Weights of a small sound classifier: 1.94M parameters, depths [14].
Rows from block 11, named by matrix and row number. Each number is 128 + 32 x the weight over the matrix's rms, rounded and kept within 0 to 255. All counts start at 0. Numbers have three digits each.
# conv: pointwise conv (model.blocks.11.conv.weight, 256x256x1), inputs 172-255
conv.58:125127152118112081093098107131097128140117133143088130109128154171185137157137151104161112132117124159115127122122120127143154112153165054067134121108182164168135145158168119124169141137118087173121175214087093119124080098127133139096136176162118147091
conv.59:054109131132138156111111107135125095146179118154144127083136144151090207106080148074134116104163167166143139126170095073135137096117135106153131152165087098113159105158145130200129148136132131114088149153117082154062150128137130094121151187123122146096
conv.60:149115132109175100109119143070144127141120114153134184140121168104117203171143077171168124121121137169095124075164115115117059111090184178057080087105144101104135085136135139148142109116088093157107109094110142143141133065079170138139107115113033139133
conv.61:099116098107054140065102148115132169105160156135120142137152089194143146139098134079135158121172094171097164141189165126117173067123133120111161080081045167129144135127170123198094142123122101178125177142093129156135130107113110113139108150177180128125
conv.62:167174149136172071066103074126087218084103115161166064090141136091155160093155066162121087122100176122097103089112085090074137219093105113078071126122139201071120129118143165109168158108107144116088131106089163128111142099125156026060126129174138155164
conv.63:148096110165092170134099085094127135187172108160172101159135124145110155090101163142111064121115128097144172130150121141177146147110149143083138112117114152132165123089164149121173104103143122165107133150119166099101128115111154135109169155164154089080
conv.64:099089153156163185079123110123095187160088141148139127062124127052179105021134092164103133087136189123146117103113101135077158126108073102137112135106108155171118160152141141147064065118155159107142149109108105155100132136162138139143121152127164144112
conv.65:134145145127139169132173114084128067163114067140150134133117094129137145126122104141074182046126076163166099129175089117174149109189151108149155131155123120212097140092105142167098139103153122181144178120084124164095155117123160121051080109101115147136
conv.66:099149149152107087139126148177104178122157140093107121100168090133136054143122114097180175092178116070101125085129133121111087159145126027144177176155093176153080151091153070162124148180105097108087141111206153175141141133169127072172155119139124113165
conv.67:080104167096116076158125139088141165107199066098131132045148150119108112115103187093153051109115129153162122153104105131104130165088132142099104174176128127103133181105129128093115173116132129132136187124143092157084130150097100126143087101137134144096
conv.68:182102102087195084111162135157109159142081149114138153137056098048051137129107091115142185126123168181125155086150162184162102120196107204158167155112228173113129100175104110208107132151122169091145090141167158154151104179053177152113202138142092120161
conv.69:152145132131135080145115087091094142098159125169137143178136098065154125167141064067127080133173085113161107093118066165128134132100129161135163127133101097133141137159191178122131113113179136158151155146170135135130164123094103161155102102153166133121
conv.70:210165046094139131133189120114109156164109125129090120104117122138092122186116148136102155145109093178165158086166168181122139131164138107150129165147145138090150138114052141127111114094139132135093168143074104098091105195108168159067141117093103182122
conv.71:124139134084142153111135127131158078170094120171100085134065144146193103109166155133157150146128144170112139104189116111167134111132188167115087098167154133126155166201188081138137104128142129061120095108175200137138105130082113101154138121163114134085
conv.72:124174135112168187121066095107169135123099188172147061126094115119094152040128157124099161100130125128101101132128074112177154136130163180107154098082167129162208134088119133138217096048100171093091079138100082144137170075138161141107151076137094081137
conv.73:081114121163159076142127138117085124067131118109124133116119086108128136145159122145104100189115137122097131153168139088171112128124085126142139127100185124128133104129148170096125109119143145108155114100123139159126140106096141171155218119122181141148
conv.74:137107107144174119198186157094096120181137139173116150098171096071129146153114155115108090119116105093145095142135093177112060143112104128181068121134078128150139147152136164148129133042121133139098116138226121124183113172134117134141092120133121163158
conv.75:125192108099107132095101103133059135106121185133076137082165136059128082089176096102166143102136131104157156072078077122090139179147102109143139142095073119122098135149151161132126139133163100140178147165133110172096225169111121168169205133106115111165
conv.76:118116192149129154109176099115181100109146084141128134140116101131110144134145117137134155096141108089085133139144090130140115130136108158054099142085181121148158166137136133180156109149157122167143199099098138103146111109204174141116131106163079115142
conv.77:167167166110161153099069075089129152103110102140149102044093091127160133104142108131164150080103147097139089139129168171149168141133176110180204121100131178128101173157141118123206126120071145097113071071089108138106109096141158113107098127124135149122
conv.78:117117126065139132160139162124102163136161138143122111055109098110089169132142137116127052150153142123055115094172077097113137185126155143052106155145144139113151120188188087119096132141098062143126092132113146102138133095128113122135089133159185126189
conv.79:156120163110120056109116155106078153106145145129175089112140072137179140168178137126084093158108106138080114148104135111138132094144124098113141093100211126086124144123114149119080073128122169164128163122087117151107077075112161145134085175122175173095
conv.80:109158135163117042125090117126201118088124076103113090126147171139139139128199100137168027102137146174115116101129135163160145137136125066087103099104157137109131109138143111142053141139079152058145167135141058116105142097162106148151087099140200130112
conv.81:119126144146115170118172131135126119122138122150140159125134100140117147122119142167132171133126115116138112138104135129157169183166097089111136124104162129165103132109135132119153165124141132104132123191100123139088120157090160147114104046121180092148
conv.82:132138133082138112066105098090145115180104171133171140148160113163106104094105125123103070164167143098137161167116096125111106103104126149110102148111136074104192143164097125132152142166097099172140086166132086140111112071088125144147183127127143151102
conv.83:153144146071131085141085119143140102113055147200102054088091214134085196148131083122151115109105150145038126075131125166048042154130113165133114116168134147153189150101145146118083099167126190130165078156140171226127147138062209141149138091070084079103
conv.84:119152157127089088114136126101101184121159087121188170189104125087118158151174147137141127108158081088192131157160129164146151215154116163131111059103098171092165105153101170111099162106170159087111088144121189149162162144081063143130121142080170128099
conv.85:090114124103163167152133092059058145195091134129114130095087159155078067121126141183172069064135106077213151133111137147096116144090107084132135080082179142156126094105087055135183114118098119112142187137112113118073116171154118153118144119146156158140
conv.86:175147116085153055093145128074129129108107139142091122124146087101169251096120116158107134173135099139089063209109136086116151220157149189128138148142090136143151112077160109072148126150131100158116041112171120130160059096118091105115120141102172128152
conv.87:141145076110086174129100155092149101146122127116144118106140152124123124056142101152124110143095114116110110184130115107146086136134104142127157143088114130168191098155117140146112140144129146156126115144079161123134121114140074153084134158149135163108
conv.88:127108136126130125123060095110101145191073086122168146153143117119106089133157106092109131144124116066137142129158140117141146159126132116126114151128118128122155116176168128164077129090158144150091108151130072142143130149133138159138137090089196149180
conv.89:133158123131123091186106101098131189186180094075144074113114105128145137145179140169180142128162143154151106046114110143112183146134107120172092109145064179122110102131144082160091125128109149148138178185101178133130185155123152072035125111149130135146
conv.90:102144128146089115109088067162184100174135111105192154165134136163183126164152090172114103150153124130169133114100124110189108136114139094116117142128142087109172162121117145116143125107108136114136105118117109119099134114105125125121131116125119115139
conv.91:116103163131146143150110086119151097121100143104142147104124129112082152146163149149135132091097140152127153148168152076118129130097167085106145089071114126125130121168082148178134144116116141132115126142145173168129182179139106106123079129151130115065
conv.92:154107126169101118058111142124093089160126142150120186060059176074114190178124178102108124126128113135160134119127100118155121141097131135149145124094107083106152131117113153182101162163148103157236117154132123137128065144121070142130147138165159138109
conv.93:090127099085123152142086134084116140149183126196148201161169095115141147169156198133102077148159152137108125144181113148099127092202096165138131107087157022137155140142119143118132114166145084127092118134059103170102066135095148110156149087172156153111
conv.94:102125141075134108158141104110066185124130107124106094129162138130153121112132127126184173067107069134104187137113107147183168073167097124122092104126113102189195125149108109123158113074052118139144122172137087112076150106145121116107157096131151133173
conv.95:108096110106120150162144156143131158124163163132100139129107067128082077073037142131112176133156141108095105112172110140174128123154156132137112123153102104180099128094134148122082144115073152152101157125148180144138151158117095104173169087153127111153
conv.96:090145098114118145098073127107193108112098173146170114088181152141114139164092144033103168115175141081127109160168143121158102108148092136070099164116099114177137135138151133159111132128122106098140125133112153146065110113112161107121084110154154097108
conv.97:090068190136151108125086142099138112086154139076123176155135080099175137095169157122142238146132104116132200106127196151113152097136185124065093120130093087135122105109184135109102161160098128130131161111114137143157145097101121134142071097165123083114
conv.98:116094167147118118134129169127182138126148087102165100148093060103108123126140151066150095152155109125100164149132101139108139176121161151173112133111179153129115159123103111148137084129146144132147115129172111106147139123119150148082134101164153127125
conv.99:090133135184126096112125104142124107147180120117128122028115094088116124140156132133126150143102155070127150101113135116134155124137130174099110128171112153062143103190139125149086104111108125107122160106201128102143138118112115146115169120140168150148
conv.100:079196154090076166092123080195147130127133130067087168103173090109126112138089119111163138109158119074133150107106147144087160125156116092156117131124184161116186133139128113107188084156156129162119102114115137121084108133168146132129123127152137087126
conv.101:125167229104130124129104058091139133118148051089196087124144072143146159208050163135127101150137153036116170183133095135164191149131132133149111056104068145106148100137126151141141156112095087139177111121050165153164072111172083134131087097101148138083
conv.102:094129130122214196166123128129056117116151045123180076146069100106197098102119122140134125148161068171108131142187171166117130071116156141224163107076114167125165139155165134089151100073128087130161061103179145135103132137101135148096107129194146114144
conv.103:124082140143122053112110118154073158105117104085133126081148145185121167105148137065075170180140137166177067113149141167068140126125110112153169109094173100141134134167206128059122116068119106104120147136118151057172163151175141113172152093091130104151
conv.104:114146097149097159098153130102181092138136063098109130122137128141124130125147157123115137087164157125098108124123206153153123132122174105063149136134078088134114134127072118142110125170145159146194054115149128137049151142101127170208135125110136135140
conv.105:136120110162148125171122131132089142103090062101149197077116090173145131096083106098111073160105121118119139101094112149123164130149032090147147079125111124155132110126147151154136147114123135144108093129134172103147148131154117127145125096171178110157
conv.106:178154100160141064129140143122081146172109144144125116127077163110109137158086083147137122061145109174160142146176105121172151150147063080162186154140173219105126195106188140119123145060094163109079109146139140101094105121110147071127090135160119174131
conv.107:155136104199166074142137141144093101141136128074169200095138138114171102161089125191151149162102087200155164098161163101167168099174158097116157153123144153135101122177126146144109165100129155166140079160154187133069145149153150105120113144136064111151
conv.108:137104178112147181146146147123171108135115103143148104074117145160104154168171126120116108141116121084068133146151138101086094103151204138118177137117087143153103131129131098123145106128135107160161079112147184096147162115094143130168111076132160115129
conv.109:117164162110095106157159091136122167099114099071123150130108112152144149128123134109151104162086133091104140113168148151154196140125084143162189126140150151122152095130145093196166112136092125164147116106114152140127148087211146104096114176139119116115
conv.110:124179180087145112127107114126110122102135140144163151094176161134154156106132122159145167164179154156147140140146158202096112127122125118098126098168101115115110131166133148090106122086154163144100175120094082139158099138076143154074076118130135131131
conv.111:069118109130106138133151100118155162180060112143126118108121126133117133116154128140087187153120101186115150134078159080058151186176147103070107145096170109102154140051175127103190081165131085091184124176134132155082215093141155229159156121094088151123
conv.112:191114167126170145131154044143117165133141179120141079084096152083194131116123140108158121119151117120133103105125119140102183171111096110095132096124140149066151164182149110091131126190066137122139106137116156148104127124064173057126164096076108093137
conv.113:145074100129124179135189142102065103174120136150141090169130112117134111167128163186123118115151100165152089142130077089109159162141148143147147175144132176204155091051121145084112087136200099144114115134168173144060155076143135135138143101125123088172
conv.114:126151130120077198055116151094122108195088138104157142054103098123174162045098139113162088122128135088121153096149089154104214202123096073125099143131119195150170119116170071129161139172168178082140141131144118155144144099116154091069139163094162166107
conv.115:107134116089070065162118182203119124103119058129133127106112125122075167140118124194155060165117139127090129133156140078128120114148176082110116093118139104101163173227131085143144119127098101132105100118091139156135127122155124094141153152147144113148
conv.116:142142111107102094153065081120087117057136117138189128132152127142161142132100137140116042152102174186153166160140110118129233088101113119132110094139110152130148113182069100127152150134160077139092105155121128073090134071149123087085176163150052191127
conv.117:090132113125101149126125100127077159142125156119015162125158145126166123052161091159167109131124126138114135116122150105149064097154121137170090123157115162190088144105129174149180112138145092122115178115126092158084127142111157112162152117149095126083
conv.118:148175174134177208100184127146143092095182065123135137096130147116133081136210120125150152124113158096086159075108094107142090098146207156123125073110144178104199146128129112135113115110128089154120145160111138080127215138132184087177165140143101112152
conv.119:115120189058173154083106076171156108162158128143135058191188137125153166119175111114206116123147103185015189154135078073124117148109151180184181092095118108120125107140167072066080101075068091081091149070107144150159145104128137126152095103090162154187
conv.120:058082109095139173117118099171147099124153157187152112131138138182147159182078144115091105122146151085110160134098128134144226065126120146166141040151090153085110134062146131086145119112131163152161168065149146223184098091147124127068161092102158128161
conv.121:091197181185180092074111081084178091093101154135123148170154115143136116132170109093158170151127114048157121102124100100083155207173117104064195072144193144069182148127124104136094120129150113066162133134113126119116090082065153135098166129135164143146
conv.122:087140197122093154110167158139106114137152084099134089111124115088160027097139146195128149075128128102092155095149179171149140107106101166105059103119088152125160173128131120157123134139153124174167149122136165102116156127146090102167158113132165178133
conv.123:093156068101138140114135130121139189143149118196087101136125168077181120106126137116137149158133116113147129093136143063105093119161166086116174130118136115161179145143133061151088124140091089150166100122146138157107082127123136100136121145095094164102
conv.124:120116079145142117101157160155099154151128103181156129133088111131108109134137120126182154151151140127114130115167115141126034134124080176086114154110169161107154144119093087138101112165132149133116129144168126118086081147127111096136173136153158120134
conv.125:125080080123073101144113084149067154150132113181149140107161187140107125105113130145147110080063151103133125157073138101167062129116145079041137147148152111145106157177146118102076146154096162111119119131126162061068152145084147125097154158150122135094
conv.126:169185113064076108125168130086166032136197119050166092089011106113159129076134115114125095151147143139117109112194177104095188195183125201144176131096114092161175161117115088159106065157138150098190020117116054141111109129180168153143160157199128067132
conv.127:115170122147112113055075114077118110122152115182142099091095077194143095129153169163174148119174075113174170188148137086148095136137113114093118074106111090112051125120156092122098158108133137133072133170109089174123084145104143111170103093140128128079
conv.128:079157091080103182093141122125105148103105129067091127124118089146175162139131071134092115135117111061113110093103147129164146134134109079105146160157098145151187159107152167121165119084146184113139181108193122113139112075110139128129077132132176132172
conv.129:089154095098172202098145164135161160098079138110092125079156173096126068159177154056147157160182176083112114141184112058096131158127139130123113115176073178149121174136136127149128101174134113116119137117144137130118164099121131108120090183093122129126
conv.130:125137160124058173124069092077133165161168098133142141087161154136131074144147160153129129125099138131104137135196138134118129141161123091110121153086082157133123087148097090128197034131103122085118187100105078147123130187104124162145128093119112115135
conv.131:118069103134165139147197172131123158095135120145169163187119170137144124213182110138095121107128210139137106110092106146075119148128100146116113118139118102118152185159110155148143140122081092144121129083167104135135126090087085126076163148106128127104